{
  "encoder_arch": "swin",
  "loss": "softmax",
  "encoder_norm": "rmsnorm",
  "encoder_norm_position": "pre",
  "encoder_parallel_block": false,
  "encoder_dropout": 0.05,
  "encoder_patch_size": [2, 2],
  "encoder_depths": [2, 2, 3, 2],
  "text_encoder_layers": 7,
  "text_encoder_norm": "rmsnorm",
  "text_encoder_activation": "swiglu",
  "precondition_frequency": 20,
  "warmup_steps": 760,
  "adamw_weight_decay_other_params": 0.01
}
Rows from block 2 of the image encoder of a small contrastive image-text model, named by matrix and row number. Rows with one number belong to one neuron. Each number is 128 + 32 x the weight over its row's rms, rounded and kept within 0 to 255. All counts start at 0. Numbers have three digits each. After the name is the row's rms in percent of the matrix's.
After each neuron's rows are labels from the 100 images, of 14848, where the neuron reaches its highest value: "top examples" is what is common among them. Only what is clearly more common there than usual is listed. The data: scattered letters and digits in many colours. In brackets: how many of the 100.
# fc1: MLP up (encoder.blocks.2.mlp.fc1.weight, 640x160), inputs 80-159
# fc2: MLP down (encoder.blocks.2.mlp.fc2.weight, 160x640, transposed), outputs 80-159

fc1.537 101:109126142145147151154178119145156121151094062082130109145092092142123172118147157116164115159145132056137107118105109132141144125145111141098061130150056159121127114076098071197113209134109152122128118092126145139141137180124092111096086150
fc2.537 105:124188147088161150175198216138122117129124111103109147162098163078171075115073088118151091175099137094131119153135127153157152135191123129062127173139133110149091086158139098121132126163152134096058181128151132097142121143160103099122181119
top examples: brown (56); purple (52); black (52); blue (40)

fc1.113 094:146037095133113130137146145077154158148085157117111086069112100168142192155148112077106095123117135143112138123164140192139119107141179071167149156096124155114127111165112198137152105135134128169180103153091080090073162150153135119150070120
fc2.113 095:132135102123202132112100155104071075147179111174173114149159118140157124144124187136112161099134143118112082136166200168123136159090110123179132108104165118166099153094142094156069107122161114114150137101091129145153133103118109150094125211
top examples: white (95); yellow (43)

fc1.24 116:099083150096117074166131170156133123091113148130200159182163148121177072137143141168110118108181099076119177120130166148097142112146056186062123166162106137166136110147123115135104118141179176088166183145129125137097119184105142139126166148
fc2.24 106:136154154086144088093144116083121146152114167126125167081135107129159143119164150130091118115133177134079084111154131130061087047136109167135174107174100097141123162112100153106139163133057169071124127107122169152109179125179112122136105109
top examples: red (70); pink (57); orange (46); the character S (30)

fc1.108 087:138147140108200144125104122117161109084136148128134154144193149091111152129122118115150103096200135113064134191196146144141176083141145174110133113063095154161105141147134106151122115131108148131105144066115136128107125142140108118061076121
fc2.108 096:111113140134132165146164167106102142139110200120101146133088121134096194151115123108126173181042107157098189064112099090112094148127136084131058143122103129117066152146158080163118117103093155147194163042172138139155147132131157127128123108
top examples: yellow (60); pink (58); white (52); orange (45)

fc1.527 108:095070115083112156132163139096171109199103174174112160125090143173127167135120096150120151116140070122143168043160145134158093202168163177149193149145157154137141088138135125127123112074210180141151111161142164088095077216105101141114136140
fc2.527 113:075165155145101151152101170092128132148128081132106160150117089164091097142167165079156114116135147137117144100066139115132118118072107089131151133177169147146072097088146131088119122149058089178138124116134176108061095133153192159076121138
top examples: white (63); the character W (33); the character M (27)

fc1.252 101:150140135096136127150187121144092132105130098107122112126166130202074183130143142153170152079155098164171108174114076112141092168140073091131062142115146148082143152121130114097108103134127105126109090138150106173121116123165180110096098168
fc2.252 103:109080103112169194099146108095093115125099141109074082139142067151110092126127179123120095076119111113073147184206100122113148113095146148152189124086151122167104166140101134091126152100125100140198114103127122089084120188115069136135162158
top examples: yellow (97); white (45); pink (44)

fc1.444 098:129121153114128112117098113150140147097123178083117103151129150119129140146171131158126189148126081092158172110070086104119096141169119176148071114062156184165131109122126089173097116135110130145080129111155162127121124101173133131158094112
fc2.444 105:153115193141154088099119155072096124145146093128117131137132050132131141155143121148197134119148127145164058102096135146076077144163136131167167155146084132111131105148151201117118157152181141148126170189130086130170106139118090143085152133
top examples: green (90)

fc1.454 114:165100148081166238171115160113156143140101122103129088142112115065136190104152129150161141105127181110116109067110111112131081141091153099153063078052152116125139141109163145123124130148090100134126087131144126124108107171171127124125092108
fc2.454 103:124115134172129144116086150104117165145178088107116173137131123138199149123155117148104124109099197095177178090073140128080138134147091193185148111128159142129125073125155087132043159123190136078093114154158144124131120107148162140159150092
top examples: white (100); orange (45)

fc1.424 097:112123126179133090090127191167147189176149115122135162116087085134178088131147172135113149111154153135066108140060099140129235146053124154106135163123190141078099161157079098100150117107133161114161154137091116125135115132156096149131101130
fc2.424 104:134084125151086163118128154057069042147147097139066055127128134126121135108130174105096060101051119107111145117088125127163108057105140134110215147098152128149124111103138145175143101062146071167131121127122176201061125171098178121102129106
top examples: white (92); pink (47); yellow (45); orange (40)

fc1.523 099:153128128112104163144115037143154090093139130104100096118099144181103165100112143122128178100112113168090175111077107130130074059083119062218163129078118058112071100166151194156097199127113128110140143127148197135148100086151086153133148116
fc2.523 104:148136124172105111128091106113192157158085137177092195115086123146200104108157114163081126120145095108171124136119127077075076147145112154145103163149095119131134156138111125164109114165058140166076146144135198204080109129136109119136150182
top examples: purple (55); brown (43)

fc1.298 093:097120170128089101154106098145155185102129207159122127112067158087133111138142102102156141152139064076079136130053097163058133071129105135101143135106078123090112112166147165168127126136092139109070075133090143132130096080131102113159112137
fc2.298 096:152129123134127131138171079158169080183172120101185145126169100183151110095177069146121133127109182141124178201129092179107154054171164163108101127114110126125159118140087078098062123140159081044194160085125092145170179125142120117150087113
top examples: green (74)

fc1.286 091:141085123103215164128119117159132155144125109053132149158136186103171129086113158122130175097127119139099207134120101123181153144141117132099159125142118122088133088108105151065109091142051184109097103073120132096119115144058105124070137125
fc2.286 089:107147143144081157153159120143111089130078121126081048152134097145100117123115128086078160103180115188160160134148115103112121145116089145119105088076097123113119202112086190122093113144125194140144136200155174178137123172113107123114118119
top examples: red (77)

fc1.243 103:128163128061116178094170108072105175113094098133119127142143096126117162115059083095083105134121116090122111157080069117056109151081144088107143156171154133191110200137143129085072123133187161125107179180189103100161154110171071153118151154
fc2.243 108:120173157079122061102097116114133093125166130162072114093073161171166083102104117162155053170072159103057070158108136098137155080098140058084150105075117118122115140119147126103142115102168128103135132162152132077143113109102154114133135115
top examples: white (98)

fc1.607 099:166098150120124081167123180179130155146132162070117099133167159089182071165170133102114181190169089092107157119113108091231098056148040155098155139124091120105112125124146128120154109113125131140086160070133079121121126132168145148128163172
fc2.607 090:117129108132168203095182156166147119134115110109111148098124138093112118076133086128124157121122157121143128100148062146186141119080098152185099122062079044127117192151071143115105085061113185123099149136085142120120064134124112156143181135
top examples: yellow (93); white (47); pink (42)

fc1.632 107:129164084152084106138177153202109113164134093154118141158126109051200138186042151163097132140184111110127145129125121123135119108072095096105146113154136092121192151099152145145168156137124115191104172151186125128158098122134192102164193119
fc2.632 101:164120191175138129119059071085116102139146115167094132162135167129164140051131156144138166106106176143135109135096140076076107066142107124134066127134215108129120145103140125166169136101101136135145087093140102100145119132097063182155066156
top examples: yellow (63); white (45)

fc1.192 093:076118195128127151109119111210122182154088118187123156199062155134096167171142073149164082155087119189145130104158113141076164184086097111095142145116092155097102095126116117108130132140135114136136114162135140102062145168134117083124126109
fc2.192 108:128121128103184110136066106097135182150113097079134114103176130045152129126111104131119123113106055065106170157146108129146153135072194147109125200124112108116160128117083167138072125047167161118144151111150114134119177154116145093164089176
top examples: green (100)

fc1.556 103:114101164133171115194155134135118101178173106108117096204113178116138128106122095173115118134122121124196151111080099166150103105115115174138086186102158116161093079193115071178122105149093148159086137172158078139126138179127087163109129089
fc2.556 099:129179123070169106150087126159113140154129188184120133129135132124147103207130075155130107088156180145151162077155153095140142105063125129210125116059075149152127071140153110170110109090072141098114083146135098123153171125127183084130125121
top examples: teal (85); black (48); blue (44)

fc1.437 098:110173126104104162133137134064160116145142071122150173109130110135174134145207136060145134119130158103179087130121090148139132157155148148185146054140128154141143102086175130128106045092073110089153112160114125141140101135123066082136073126
fc2.437 094:080143081112156055111106198161098110125154119090144142116170124134101141121151123076083148110126087118115090167105094119122163179115108091151150182081193094093135178144079183176173147125158133112128128073147142115168106128119143113135142080
top examples: orange (48)

fc1.220 109:139122091099174181091184148095153158186172143147084153093089135137130131145151173134169124108149149135096081107106131066139097131127139109185069123143148091175156132116097137098140126162149086112165134102133140102118173105130192112129161143
fc2.220 109:087084131126125128141112129144142059078141098174118172109105074109105124141169107153172144179095163078140150107158160133178161145117123153157160097102148108095119129178119150144089164159098177097098106115197112149139137132071177158120109123
top examples: white (100)

fc1.551 103:127107074149111146157130105134086139118153156163134144069172102181132077152154140121149099135121134079130149080080089154159158185130152114134107156133097123113170099149100146127150117090139118188134115149101180196065113117133180077100165114
fc2.551 105:097096128114125122090136124136097163130109107133111116043120125043163132117088141110146077209146179093122164116130127182104129147120113116100152117136137174092131058159117089131140119135192127143136097158186098168143169099159211120092154091
top examples: pink (75); white (46)

fc1.482 095:180108078123142092142111105132068190133091059094105115146105155129129120078150071093166139126155206126141090157113121125148067127130095178104104091160097061176140159194201128096157161096106127134115119068099058106127156128142134077113143084
fc2.482 099:119138149128112122098116162149084109113184106122128108125145137134081161175177142124142155125123154111086120112158136161122159077115168187128118068199129130153151146167113127161185092166106135137132096132166136066148190125105103095097101105
top examples: red (71); orange (59)

fc1.105 112:150121176174125120146142190174086143140122133123183123151168096106120114126126152129105168091146124121097081152121071129146192054080080035129153111174147136156122122123159142119127135114116126132116154064134071168113100085077109116199121100
fc2.105 106:118188087123172127157131126092134124184066075202104142157189090174161099162125122062122119134157116130151132169072130152130201162084075098179138173112132196130112168159139096079189133133078118166174136093068145107045149146139101145141160143
top examples: blue (61)

fc1.358 098:097157151133114144112095147114094113111038167150079133157094083146117121119175123121141097129140137125124135163181104154130123128224135106121108153168176072138132112165180143117102120163200070113180113122155128150148170125102142126132105144
fc2.358 099:117096068151114143136153146067135092064109159098173116103135125157075064101141160033121068150111081093098120088170143152182141155136135165147218110193100138100166115106140094103115117100152138149152139121100121073069125091132157166125165125
top examples: pink (87)

fc1.520 103:111113084095155104124121132137121094126130080172117089113166178107129149127141063089143125085185138134153092154078164147085136117155135161149121167075110128102162093175129146087172072117129131083157097080163135119087180104101064147161147158
fc2.520 096:162124098148129148102115142106070131116118163108168131086120163124128097161047178170173140152092081172126114092114158139127118168083146142096070156052181094092136110183159083122118080111182109158119184120142108130185151083133151096107140123
top examples: white (100)

fc1.401 093:121088144160145099125128186118143109122089142123123151073141091164144082124109156121124103115076151160116155133151211092137084074133153099110140115126119133134118100109125144154068170159181131101100130152113204066111146142188123171096092105
fc2.401 104:143104057157173160140136144037131152127164162126108073102153137138127130135155133094116147153183155073118126169139134120087121118137084071139087182181096135115103144164135144129080199128107162125079132104181179132142169105134132113095083132
top examples: pink (73); white (63); yellow (41)

fc1.146 097:065110110148105128126116147175092131130098149088136131125097117097135203116113146133092150053173082169142145152151108144138208160130105066075107091131108159152111112106160118103112107154074137158146158145096165071159169083091134181143137145
fc2.146 097:050165142169120107149113154161097145077086072145125149158167169157172124125136142154165190158179116181134151117150131131097183123153116083101099106150122148122126187150120162086149131101154160150183090095138122165152184162089093078144085162
top examples: green (74)

fc1.274 105:154118125149194113081104075116165101173135156088150103135089122130178099192144070078115163174177115147166119134067108092193143097085100063112160138107170117150084126116169110167204097154143154142081132132191118137099112172129064164118094143
fc2.274 117:149144158151127144107130161170111125159151101156120148136155095122209150153181124181072120136187160093117112172079148135092080190111141171136160132163145153134110159155141119089132115065104099072180118167083161089137131056141131138209149093
top examples: black (79); blue (44)

fc1.80 090:147149093113178168141173110101107137057172118093144171154112172125135102130143098135125140145177147127122101104087162084171081163082157100108130153130175164115131115100139116102154121122172129121140076110145164158105159147139201165162108181
fc2.80 108:127112123124107169103182219122177135103140148166125122159100100148101152131069103117163102152135138112088125167111093107128201132180157103093186101118053096156084144111151112133106144170142125185117124112202125082146184097128119132137090100
top examples: green (99)

fc1.504 100:133142122105125172118115132135096123087132155083125107198163161148154169185093108099134093127101142085126135100065117114140098113137164136170094114126148181132136066083187128056104160116120101144111116162117073149188114130088092113115119135
fc2.504 102:107151146159100072132061102155157094079103144114115139188125162085144165078195160126172157153146149118146156089108156116119127136153082132178138093173183143107085111158171083105115117140172112109145131172194148145135111148157123188081174062
top examples: teal (98)

fc1.288 101:130137166175137075131146140116135063104113113162142149086114159145160186130140073174127100145117140093114120131100180087175128193133101196070099144152086109155149215103093118155155117124119074138093129099115134089085137156107117095133135142
fc2.288 098:173079106091157122147136097081144199098143125097115125097136128154111058131090088132097173083107098157086113184134114091096141139140136126040099131131159087125166127077115123199116149184132145101109146098139132101129213097127064131155145137
top examples: green (98)

fc1.403 099:112130144138139163145141156134098142120073135057173093081165099161124107103145053173134115095129103140152162090139069127160146143119122114125143122160126152101141186151137137213138128132106135128118115125108127188156093082143149095087092101
fc2.403 089:137134132128133168155125126158117122122123133140105162154106136201131176111132143110137139158105136092055132186147158080143101119110092166111071147116129097122105050105074162123147127096094126187130123160109161128167105165087167175110192140
top examples: green (96); yellow (48); white (46)

fc1.415 092:109164173123141162099173096121127151137098145146140161181061127155060161047153186105138156098135136148156107117160139083130119111125172161083167178149127147170135138117130110072175148123062175072106155086159129084138094144166074095184149123
fc2.415 099:165150123178128198134097137126107115108117108096118082130187201181131112092087114108072094144105160097100148130142098107158091180210102129132106119148097191097111091131133157128134110148197149165067187153104061118069145067142184079123163173
top examples: yellow (99); pink (53); white (46)

fc1.396 096:144164070080092165102071076113139089112158087136092184180131189124083128124064112085135116110099132102123143097107131136164126213101078151123131118116169158180198112125146141128114091105101145161030158131164079088123169156098147123162113094
fc2.396 100:099110120089082137130117128077107141116145161109127118084130142159127079188098096106047164105181157153107120163124118062090131079126200128091089113150165108125112123203140103120096121116196082101103163128164126139149167153171123143095159176
top examples: teal (93)

fc1.95 089:124123169194133169068126138127053182093108121106121098136118155107118118130134150150103095131097127165149135143162130116114180128157148089110121127114132128126141140138140145129155149106173128106112173162131106092186093149180105113140129152
fc2.95 096:130078096137112074162144129130078156103165108066112084143180176166094098119060178146122150148102130124146080095150114084089135197143090087154148129114139077125175162153157139144180120106119139132134058154122169156100120133137122186146115179
top examples: black (88); brown (49); blue (47); purple (40)

fc1.198 119:119174132077110119114101159178104124105164072072083142119118107116109153121084117134149126147161100149121101109149131141205113163141097131142112036128204069142134122090126184128100091104125112161169111113124096132127112092118161141082091191
fc2.198 112:157071085151131095153130070126137091170145150149128096157120190112168122079160129156101129133149121110126123162116135130151137153076154058082145137084126161085158143067099153143223150169109097142113176087087120120159133114146111147188120109
top examples: brown (48); count: six (38); the character E (25)

fc1.87 101:092103105132181125138078126136130126137119122134092121093146050157085179153094179119090148160108148173156136130156155136199088191115138136061103124149137142162105123077107147131094139144100140186162124101173058158148103075107158098145129200
fc2.87 104:109106126109134182102100126139151129087142162116117143164118136123140093162147145115124165156139066119114137174087121118161088109086149147183188111145065187074093154172130131104175098124111134101103130114173064200145211127069091073083128087
top examples: green (100)

fc1.145 112:183144146140112130115089106083082157141119187163131119136131119136091153143095103019107102134135121167098158118122176160176106158122085080021105155122101100124096142112151102085194141150121168122110134115151094095091156131118159112135144094
fc2.145 102:084089142114124112093185081163119109130135096113129146122141095126107148160167110132100140135131104122120092134125152071134081138060101123118109100090179147147176125114179114105135097153161149110126155108078072167125095150139144083108135149
top examples: red (82)

fc1.377 093:123076083087059185086113059086186104103151160165132140106127113112158106080151154106156092105141133127118134104085106095157073090175156180160156141103145106134123120164107148114121165153131136179100115162160098151159099126102186128132106166
fc2.377 093:124141101164097092154091175095103077166112162146148113122127127113173120061119120153103076107108124109167134177112131116111187173059125056109096173168145150135106115206142099135117128128137116079077149073085071072138103112146072126104181141
top examples: white (99)

fc1.152 099:080173102128122062097105124123111114086091115111124143102130136092069102120149109097142108154132096091081157137106078173212126165100095083139100129155186116158167152102142128127128118115154091147119121107083142156130066097118120123144137117
fc2.152 108:124109131179089111135128170105057129120169189136175156148142151148133121121131065139071138155155123092122132161163146086144112033099125117122173130092183156143116166106113166160142088137098136112152123092095148113120115125102157156126073113
top examples: brown (46); count: six (37)

fc1.621 098:126099105143127049178173186186129092177123090167114131141101124087202090158167091122168117087156127145089158083101132123118150129124127149128121063134112080125154125093141111093141156133100127070091136159163104129112145158029138152143112120
fc2.621 094:147144174081160145150170137093086153158096128075089076158137154185118096133157136117159120137136121123112168200077142081122153113144133136120110160080161119119111122149128104157118131151105184153132153107112117149094113051106047158147160118
top examples: green (92); pink (45); white (40)

fc1.374 102:182076108214171148204113100101148163125172164081183119137125156045105094121121062141155140143154119147113180093193097160151137106128114155095148120152132143170169082085103076138152108076137148105176145149165122127121111206178135157217138101
fc2.374 094:161110095171131090105096172117123161117114127113143222181092079164161170184073109110092125148163094135116094129097058211100145129107164127161158099101159118155119119097097117193192112157166123138161104131097135146123151163203151106141150140
top examples: black (57); purple (54); blue (50)

fc1.237 100:179088141091123170176109072132128140142175122133137133118141126139174112123172105138192119103142153063089122147150120160163163136223150143101101156131120124136168102099195095097163133150096182168127131136117107186165180182096150156111121161
fc2.237 108:150148082100084109085092155089136189106072171126137129106135161119093121193162105136110160170106158123180199113118160124111098163088151196102102142099130161149129080141121136169120150104177107128102133109174120124120113083205144083195120127
top examples: white (100)

fc1.357 117:094097161119125115037157114124131147116123067130223088104119141120135094121133151157137149171087146131121157112102173167144113105164163105119151153105197162104090177113145181114119177119131162123107059139159147118131074153097190144157128082
fc2.357 103:174128106128136173109151124183141135171133145167143198092083110070167159158179116099188151147145152097133090132094145119163111103156151109113151126106114099124113110130171146148184080164162098108112213149163112149132055153128099172126164141
top examples: pink (86); white (48)

fc1.151 095:130189104094142046112135139127176105096215152091144060132134190125144128115105124159119151134108089167106089157142163124198140176133146132118144155102060113191168161094147131080118116102144117141107142098103129068205099104092184134112155095
fc2.151 097:120106059162181150161124173086079162120147129092106141129161159104097096064068140178102150160193088082151063158189109130205138117128169141108150139173110128167106180098150095150075140079064079090171100083064094123130118073075098079075137141
top examples: brown (88); black (42)

fc1.352 106:124135116121131150169170165138117101078136175147134106155111067054146086185091093182011149103115121181156093138120099119079130095122123125132106102085129194134171104097128130133110189075173118138142104117145149082095151136112097131142101170
fc2.352 097:157085121172147101139073156067121178129137115125092078116127176169092094091131134151155098153222141117107153161137128094154135185106165130172168148097150115113106147151139123088198159053090133163088142110125152091169111071164094152054110197
top examples: teal (71)

fc1.614 102:078133092079126075169139180134160115096126145148133158171175110071153130136135164155123074138107177098100078088141153148133093175134074132098154131196118132133106138120095123077097165105155120076073072150119126094154087149145133058141087071
fc2.614 100:190221147120143079152144114117092109104107103147149175155110186134141095152113133082132130102118147122119133121110098165197112128153109142074112128079100140142112175100124148115122106183142127108090158165095089106098131098104117087030187102
top examples: brown (100)

fc1.610 102:131138098140183098095108129136099107120165137121134112055132155165102160097069135149153085130105069188147123146191156143095106136105124115174138144066127099141134082076103107082124131144091084188095131134091099113069172105147156154151112049
fc2.610 099:173066166122064255120139193130125124159126152111132065143137155156102163139146112143165141090157129139135136104144146115131116123144107110073070115145091106127144098151113066108131132181124110117110156155095082122181145139071161081129134172
top examples: pink (81)

fc1.430 097:099138108176175099134132127142111193073109144117131144134152154125134161148201128140152152114170155101138170108166167163114125087082128104136097169098145128066130168110120200143164128135067057161152125105152173146120139079134131064162141104
fc2.430 088:127046134056120106140081159167114124152171144152103116156113115178126124150077160059127114124165196082146113139114102144135147085137088100124160108167163095075081124104094124166125152153107165207140148119100111102095099151109142177142157146
top examples: orange (44)

fc1.335 088:117110171182120096147112159097172148135071095084136186077150103087101115137135137138105114143172059105106141093163158106100077092126118091079088124142125129125160088142161104165073144056156118113102139087143073133134127183165139134161106112
fc2.335 094:140040142061088123094103162149079181122091106173175150104127158156089075068114180159152150216146139075105126159189146127149150148159158062100088144168152106166168151081148112099151101137191122134120103147122120211131157147123168131115163110
top examples: pink (100); orange (47); yellow (45)

fc1.207 115:134128177100112129130108153126163104181153152098121158087140100101120095110160148151189153139172120065077081152143156099216173175132100118131152130095066101143111090136088095122104129148106088114139143124152072188147075108139129087161177118
fc2.207 107:185093196112143140107153074146104111113097158111084154136099121074166112147157098103113128145156094122154170166145126138128055217131132130143106171165068091111134167082176145117155145091140116113082100138172070143180079119099138116107119098
top examples: brown (78); blue (48); black (47); count: six (35)

fc1.386 094:190113141111071100154132135098098162151158060178137117078161172111138145143109144079179096073182138171073158119129157097139149113082165103135162115151116132133107129086099079122117107130125142136163177133128105147127116109081100081085082113
fc2.386 097:112148149097091141085120161099109066138143057166137117139171097116131159070132117105135084199146118094152122121104096153070104114071128132081061164143110146130158153156082185101121107096151109169145120136097112149087098120153140150149105142
top examples: purple (67); blue (67)

fc1.584 087:199107119107154089147154158150074177188150156066127156149090112108102145122090153065136131118119181066134130135104125182206129171090079078153093138144201097164107104151100141108128148189177162096089099157143094086164153081146092070192131112
fc2.584 091:135117187152167174141142138126138153133151151158142125164187184140124160112103081110079112111188186212201158121100148063146080158112095099153122121123109119083130100135083075176154145139133143076168131082119121172146139080068091097139116159
top examples: red (97); brown (42); blue (41)

fc1.353 087:144147129140099102146139126139132149106155095139142119076130123144168140096164126169158180206121105105122162136112111116140114138112112155140190121088136119129116158060076102071114130091145177127125107209096158114123118127124100161109156126
fc2.353 087:143192100092154141101152072129185146145096152162198084117122152131137082126155112145166138194104146099123118153091171103127139072106117172112081131088184112122131134125142099115163127157105144080116134114169160167161177167140177126154139168
top examples: white (69); pink (42)

fc1.439 097:083118133163110126114143136136113189152180170118148087121148134088161187106147088184130166118127081116180172128080154080167105180123100187141126158127149157146166121087133096142107128121115186219144154112180136122193098170063161120097125105
fc2.439 094:189158118111125126091064142091144097138111131127139134101121151160085117168123144158128108152167118147184155106128069095113135143109178130092177152143102140125148174110098179082129175110151153177127133161140126069133163170119127081133096135
top examples: brown (83); black (54); blue (42); purple (41)

fc1.232 090:104145124132154136179137106132178138153111140128141060131085153040128110133063107112163092105166179145177112144127142109108152112119148129096125123115168121118206141136100079135136150115094137063116137076134108114108079144135158133125160159
fc2.232 087:173112121151129072124119111131090132152142144136137061074191131088137138183126137138171173160127103131095169085094154141059112108154144094119153119209100121123080143134122134094137184126182119154155119088066140092180167113091161095168125080
top examples: red (77)

fc1.200 100:071128086155133117129181095195131115127131165106187092079130157123151160150135164120129203068155119072164072110078115078122103163190101121133154133131123102146135093111166043144183148167126104130085131135122128169081066130101145187133122138
fc2.200 103:150201107114117144141153150133134094149115152181074111099163055093107140105146078129132139105159141129144153141093107132120109179127147137143076083088144096145164103107170149145036100128140139109138162136152063124142090122162091118179088180
top examples: teal (94); brown (45); blue (41)

fc1.410 096:134119144081091076114136135118106135173079039164102106093118107113160136079188139118103138150168142082155150139167133123091140126145136104128143064154126118114148093127102050103121136133143101154083118134091122157112131142143091096188127169
fc2.410 105:119124160100115110150161117107117211168116182099162131068090091150128109101143098158107150119096070116111107120097110089153197156130121147136143124106173082151183169111111096135136179096108183172110157094126099140152126173124151107096223113
top examples: blue (74); black (42)

fc1.9 081:182199125194118160118085122122183078114138112122165114136143087111155140117123126166095111126146070118112088117097123135137113096137170071171121102075153162135061183142154122149112136078192105119123128158131098126151089119189133170134157115
fc2.9 089:134086082131113188097201157077131065107178155180132090152164113126152150112123138098138152149158171044126125141091162141127062140116135105184194120175068118207121124129126083107108093139112114121098112134096134179126173173122167091148100103
top examples: blue (79); black (46); purple (41)

fc1.253 102:062119071124162123115136096182169143099202108124152171111110124124158125158192114141131100181101137172072178099128150150170127153097168110090140143124157100161134082087115060151141135148082120141145121129126122204122111094104126164042139124
fc2.253 102:122176139109109176107117157179058091124121131104090126205121122087130197193222101127070142093184187146136114179102104139098112125141143126115162106161150121154165137115170110077128170124103127127136178108121179105140154079171102122133167089
top examples: teal (100)

fc1.223 112:130078138186091102111180133135149122151150106125132069160166124147102153086095122155138164136157089151127069198150179096096101098140096144133181137131087093113158094137063094054130129119079094138147115154118090138123150118118124106131150110
fc2.223 105:117135088121169174213143114091150100140097138135106157123152157070118134112086139162126181158125142117160089125101163120114119128114091118128106171123161109103169186133127151170162163119144090129146090101162113150103129097053183141147112118
top examples: brown (93); black (47); blue (44); purple (40)

fc1.316 086:147108097149200178133044189135160104103110099151119138085065122149181210109090111151107153103078071121112091116144123136155126112116090105134072156162164192112097154141093158094122113125152169192122115163107165069111139069118160087129143097
fc2.316 100:127101125139147085076134149190116144140127152091133133107116111111091107125101105146083190121082126082119200087069110133151107164105125107107159231151131080142120110137133098055109135054115123126160116176160115118114129128117141122149092028
top examples: red (73)

fc1.31 101:152170139184093155113210076100108151098127092152078090173108179095115086197109101152166148092162112113086095097122170138096141152140177109125133140092146144148141099078167099110118141151099111111093096093044149137114164157089124127130157134
fc2.31 108:102120123060139062128087160177165154135140163157133131121108092141183159085133070104121131138088162126123130112140150121160109121169134129061172164124124141105083148182123137144114151151157131131127136133101101120169097115146131061194155109
top examples: green (93); blue (52); purple (49); black (42)

fc1.234 103:116146187110122160148131156147125079165103134100067114125054114125109121131104131072119125133137066150154140127132087139162135150146101134174150133132126122095131114082182132095090114170137124116083205118130175152116152087158104056166068123
fc2.234 109:128140112074157170151097131145113050176160128133143135129106105093141193125118115072107185099083179101170198097123145145163135175153118106118127174105089140122091109170139169074101131052153145147172130147121147123101085149102152119141142076
top examples: teal (92)

fc1.355 093:144118150081168078101103118123147129128135217145142099161146136105116120094086138127133094122173135169134098079131110182095147095086148111184157131164138155107115142189132182124133108157154105104071122106137094143121143095154099094092164169
fc2.355 100:137127126128156145100086057140141130122137109159158141053090130131073120205178108140134101153116064100084061157132142119084209109091114167070088117126180085185132128080116111140129107132184131131096134112079092180126182145100138127147149169
top examples: red (69)

fc1.133 098:148170140155133126068129107085181091107149097161154092165166158187146169148145124089088121120125161138134102116103103164102141140170116177081119123120143209119108177132131169148071147166152106103112109068147079091119165142134133070144145154
fc2.133 100:106125143074088177164166155146133191091130151122140192120092121117167100095028118133101139137161091115118122083107097118099131180143097105135146134147183038116123156148090165048110103116145114143112107099135089091155084123136158124090126079
top examples: yellow (86)